Weights of a small self-supervised image encoder.
Training: 4600 steps, batches of 256.
Rows from block 4 of a small self-supervised image encoder, named by matrix and row number. Rows with one number belong to one channel. Each number is 128 + 24 x the weight over its row's rms, rounded and kept within 0 to 255. All counts start at 0. After the name is the row's rms in percent of the matrix's.
After each channel's rows are labels from the 100 images, of 14848, where the channel reaches its highest value: "responds to" is what is common among them; "peak on" is the class under the peak. Only what is clearly more common there than usual is listed. The data: drawn small creatures on textured ground. In brackets: how many of the 100, against the usual share in percent.
# p10: first pointwise conv (model.blocks.4.p1.0.weight, 64x64x1x1), inputs 0-63
# p20: second pointwise conv (model.blocks.4.p2.0.weight, 64x64x1x1, transposed), outputs 0-63

p10.45 085 [125 146 110 136 123 129  97 160 116 118  90 116 139  70 141 132 141 140 144  87 155 109  84 116 105 117 139 114 140 142  90 140 135 149 106 122 147 139 109 159 149 149 124 166 106 153 128  88 137 129 108  88 106 157 123 132 161 123 160  67 116 111 144  80]
p20.45 089 [151  71 102 172 186 155  89 141 132 140 107 144 129 131  94 137 124 117 129 135 123 167 148 167 144 110 130 121 111 178  80 164 119 136 134 109 117 105  92 153 128 139 121 126 120 128 121 115 130 146 112 117 139 134 154 161 133 138 131  90 119 145 175  89]
responds to: crab (33 vs 8.5); black (31 vs 8.1); beetle (28 vs 8)
peak on: limb or head (33 vs 4.4)

p10.10 114 [114 107 139 142 147 122 129 143 152 161 123 142 132 123 104 132 105 189 133 167 139 105 127 120 143 166 109 133 119  88 132 109 121 123 137 185 127  49 138 128  84  97 147 157 115 109 127 144 114 134 121 117 123 173 121 113 135 164 155 114 115  86 144 110]
p20.10 091 [146 135 133 121 112 135 115 112 136 124 112 152 140 169 115 110 182 109 165 186 130 136 129 156 135 115 109 144 132 154 124 119 144 122  84  98 133  81 131 144 131 123 160 138 142 110 138 203 124 143 117 137 104 131 115 125 126 133 146 122  63 124  71 138]
responds to: crab (47 vs 8.5); black (31 vs 8.1)
peak on: limb or head (70 vs 4.4)

p10.4 099 [129  86 137 136 142 128 136 104 147 147 100 102  98 142 116 144 129  89  98 108 134 103 105 124 117  76 132 174 140 158 127 114 151 149 145  97 127 117 140  77 103  56 105 152 124 134 125 158 131 155 122 125 118 129 138 143 130 146 158 182 146 153 134  99]
p20.4 088 [169 138 146 149 128 135 106 146 144 143 139 143 141 176 127 104 176  78 133 130 141 152 134 130 120 145 121 100 139 141 116 128 129 127  98 125 137  93 100  88 147 174 141 167 139 164 156 123 105 121 134 164 116 135 126 115 109 145 109  44 143 103 119 137]
responds to: crab (46 vs 8.5); white (32 vs 8.7)
peak on: limb or head (28 vs 4.4)

p10.40 096 [121 127 106  58 133 119  88  70 132 121 130 136 138  96 149 140 144 121 101  83 118 131 146 132 128 129 135 152 141  71 104 153 117 131  98 161 141 120 123 112 121  94 127 114 118 134 115 165 113 103 119 121 122  63 100 130 128 131 104 136 132  81 123  98]
p20.40 084 [144  78 162 126 124  93 140 132 147  86 114 119 104 143 104 128 148 152 147  98 139 132 128 128 147 173 126 154 101 125 137 152 132  93 112  52 159 115 107 134 122  99 123 137 154  99  95 124 140  93 147 142 131 126 114 115 137 120 169  92 116 155 145  83]
responds to: white (41 vs 8.7); starfish (31 vs 8.9)
peak on: body (71 vs 12.9)

p10.21 088 [129 149 140 131 135 151 164 126 143 125 102 149 140  97 164 147 152 154  93 142 129 125 117  80 116 134  89 108 122 118 114 137 136 111 123 134 114 121 129  68 105  82 147 169 107  97 159 122 109 130  94 101 137 148 122 138 184 130 190 163 129 122 134 115]
p20.21 098 [126 146 141 124 112 116 135 146 136 111 123  96 148  82 122 127 153 150 169 176 139 102 155  97 117 144  97 172 116 138 149 151 134  97 118 117 166 136 134 158 115  96 157 121  84 113  71 113 100 130 109 122 120 124  99 130 186 131 122 175 126 143 117 136]
responds to: large (51 vs 25.4); black (49 vs 8.1); beetle (37 vs 8)
peak on: limb or head (87 vs 4.4)

p10.14 106 [122  84 145 100 131 133 109 162 117 168 126 127 120 126 129 134 127 119 116 110 133 129 141 133 111 160 151 147 135 107 182 114 124 130 151 102 111 146 152  92 114  82 155 169 117 176 131 148 108 171 136 163 122  88 166 105 147 144 121 144 114 134 178 171]
p20.14 094 [128  97  85 126 144 169 109 151 151 143 109 118 115 117 112 184 141  99 106  96 115 136 142 132 159 135 128 125 100 132  78 130 149 108  96 119 111 119  84 117 107 111 132 128 142 149 103 129 120  77  86 112  99 105 170 118  91 149 108  90 123  99 124 110]
responds to: crab (49 vs 8.5); black (32 vs 8.1)
peak on: limb or head (48 vs 4.4)

p10.25 100 [147 153 116 158 121 160 145 125 152 159 105 158 143 155 145 150 144 177 142 168 125 133 114 134 140 177 172 152 134 122 109 164 105 135 133 118 131 126 149 167 145 158 138 145 115 153 131 141 156 124  96 157 133 161 125 153 137 161 160 158 159 142 139 183]
p20.25 092 [126 123 112 117 135 128 124 109 152 123 103  96 154 109 111 159  90 148 131 127 129 104  95  91 108  85 139 114 123  93  98 131  97 120 111  86 127 108 104  99  97  97 125 137 131 137 129 110 109  86  91 101 127 113 129  82  80 130  99  78 120  86 107 116]
responds to: black (49 vs 8.1); beetle (33 vs 8)
peak on: limb or head (83 vs 4.4)

p10.58 096 [145 168 142 150 153 138 177 108 141  80 128 118 135 109 113 106 119 138 142  85  87  79 151 153  96 106 146 104 113 118  77 106 114 118 144 106 120 125 115 141 109 161 109 125 139 116 129 166 138 122  83 122 123 147  73 150 121 131 128 163 144 158 116 119]
p20.58 092 [142 178 127 157 166 101 128 124 151 161  90 126 158 141 161 120  94 114 134 124 168  82 135 159 159 102 123 118 142 102 131 144  83 145 148 176 117 116 147 142 159 136 137 153 111 132 129 126 134 118 108 137 111 172 122 131 121 131  89  84 180 125 127 125]
responds to: crab (41 vs 8.5); white (28 vs 8.7)
peak on: limb or head (50 vs 4.4)

p10.17 099 [156 101  90  77 114 141 159 131 136 165 150 137 115 164 166 128 148 137  94 129 116  76  76  86  88 114 122  88 109 144 111 127 130 104 122 106 106 150 112 143 122 103 110 152  87 109 125 147 129 142 122 143  88 128 124 124 158 120 145 157 130 136 135  99]
p20.17 092 [172 147  76 113 107 157 154 126 174  78 152 141 172 166 128 145 115 112 133  97 148 114 129 115 137 138 122 154 106 113 106 106 116 168 130 141 108 126 118 140 163  73 106 148 144 114 109 131 169 104 139 122 130 138 125 130  97 112 123 119 115 130 181 152]
responds to: black (31 vs 8.1)
peak on: body (37 vs 12.9); limb or head (26 vs 4.4)

p10.42 103 [122 134 130  81 170 150 129 115 131 124 129 170 148 117 124 148 121  65 108 134  92 112 125 126 150  89 153 128 149 115 157 138 136  49 149 145 128 133 129 122 134 134 161 133 157 141 111 106 127  94 128 126 141 164 150 100 133 111 122  87 171 102 150 145]
p20.42 103 [123 105 138 127 135 132 142 111 148 119 130 140 143 133 110 121 222 134 131 138 148 140 131 104 150 135 168 114 155 119 137 157 158 122 177  80 114 133  96 124 145 142  99 133 134 118 125 184 103 126 125 123  77 154 127 154 135 114 101 145 102 134  82 128]
responds to: white (62 vs 8.7); beetle (38 vs 8)
peak on: limb or head (78 vs 4.4)

p10.26 117 [158 153 132 121 135 114 136  91 112 122 108 127 117  89 142 131 140 112 118  72  77 101 162 110 145 139 119  92 138 116 113 110 126  96 141 108 174 121 116 113 120 141 129 121 116  90 119 120 138  92 131 142 116 153 122  58 107 146  57 131 132 104 129 138]
p20.26 134 [123 137 108 132 150 171 104 152  95 152  91  79 170 122 152 116 125  89 148 136 137  95 156 143  86  88 148 164 128 119 109 105 135 157 169 164  92 101 160 136 142 120 161 154 141 104 118 111 121 133 110 122 121 141 112 164 135 156 122 130 153 122 157 133]
responds to: white (55 vs 8.7); beetle (37 vs 8); spider (30 vs 8)
peak on: limb or head (94 vs 4.4)

p10.22 104 [150 145 122 155 129 126 141 123 130 143  92 126  98 103 134  99 137 131  60 144 142 107 128  81 101 141  89 155 113 103  90 139 148 103 174  97 104 140 174  83 106 116 141 136 112 123 134  98 116 133 135  91 132 142 133 127 167 116 143 173 120 151 146 111]
p20.22 086 [169 145 165  81 170  97 101 115 137 171 137 140 135 129 168 118 142 147 122 176 104 136 126 149 115 126 104 104 136 132 143 123 147 130 123 131 157 135 134 169 156  63 141 134  87 118 157 123  90 129 132 120 147 101 123 141 157 116  85 154 114 151 139 136]
responds to: large (62 vs 25.4); black (50 vs 8.1); beetle (35 vs 8); creature: spider (30 vs 8)
peak on: limb or head (96 vs 4.4)

p10.38 099 [112  93 113 153 105  97 119 125 126 132 152 129 103 133 129 160  92 166 125 130 114 102  82 112 164 131  98 144 108 117 161 134 118 143 113 147 162  57 114 131  95 108 180 123 110 101 140  96 119 130  99 131 109 117 155 136  93 118 124  82 101 110 135 134]
p20.38 091 [160 152 173 106 169 130  99 149 143 144 153 118  95 126 142 129 126  82 131 144  95 120 121 149 133 139 112  95 156 163 128 129 102 102 112 103 140 126 141 167  82 100 146 138  92 125 125 138 117 171 133 125 109  93 162 113 144 139  62 139 131 142 157 119]
responds to: black (55 vs 8.1); crab (29 vs 8.5); spider (26 vs 8)
peak on: limb or head (96 vs 4.4)

p10.2 109 [153 104  79  84 110  82 138 126 117 114 125 163 158 131 157 161 129 131 137 116 127 119 109 156 148  90 144 113 127 104 142  96 109 125  90 151 159  95 117 111 137 111 151 102 114 129 116 144 141  84 107 124 111 104  90  81 104 149  89 102 138  96 145 121]
p20.2 111 [130 107 152 116 138 162 109 122 121 196 153 120 106 150 121 126 136  99 118 124  97 191 136 181 126 110 129  76 137 105 131 123 133 164 130 137 102 130 145 123 141 118 151 172 111 132 210 120 115 143 116 148 132 137 129 110 102 153 128 115 133 127 136 134]
responds to: yellow (34 vs 8.7); white (29 vs 8.7); starfish (29 vs 8.9)
peak on: body (56 vs 12.9); limb or head (33 vs 4.4)

p10.54 100 [123 109 114 128 147 102 126  95 113 153 144 139 114 148 123 119 106 146 141 166 143  58  80 107 109 161  63 139 163 104 118 106 132 132 143 109 120 102  70 102 120 111 164 153 115 137 151 141 108 130 129 132  93 108 113 131 157 117 119 151 125 119 162 116]
p20.54 106 [136 153 116 154 130 107 129 105 186 155 139 140 135 191 119 140 115 146  82 105  90 104 156 132 137 166 104 104 136 107 116  88 104 116 170 110 175 113 120 124 136 115 105 122 151 151  97 136 153 128 139 167 109 159 135  80 135 124 104 124 125 121 119 135]
responds to: crab (47 vs 8.5); black (36 vs 8.1)
peak on: limb or head (53 vs 4.4)

p10.37 087 [139 138 106 160 107 114 112 132 107 158 131 145 122 147 145 115 115 149 109 172 171 109  78 150 115 127 114 156  92 166 138 137 155 141 130  95 123 143 139 120 122 163 164 118 119 137 130  76 136 130 161  73 120 129 149 117 136 143 147  66 101 162 117 148]
p20.37 094 [ 92  86 133 106 154 124 118 136 133 124 108 112 132 117  76 110 133 117  93  95 101 112  75 101 110 117 116 110  84 103 100  81 160 121 116 116 150 119  91 131  82 119 115 103 181 165 120 119 157 122 122 132 142 125 157  87 116 125 121 131 143 117 135 110]
responds to: black (50 vs 8.1); beetle (43 vs 8); spider (29 vs 8)
peak on: limb or head (98 vs 4.4)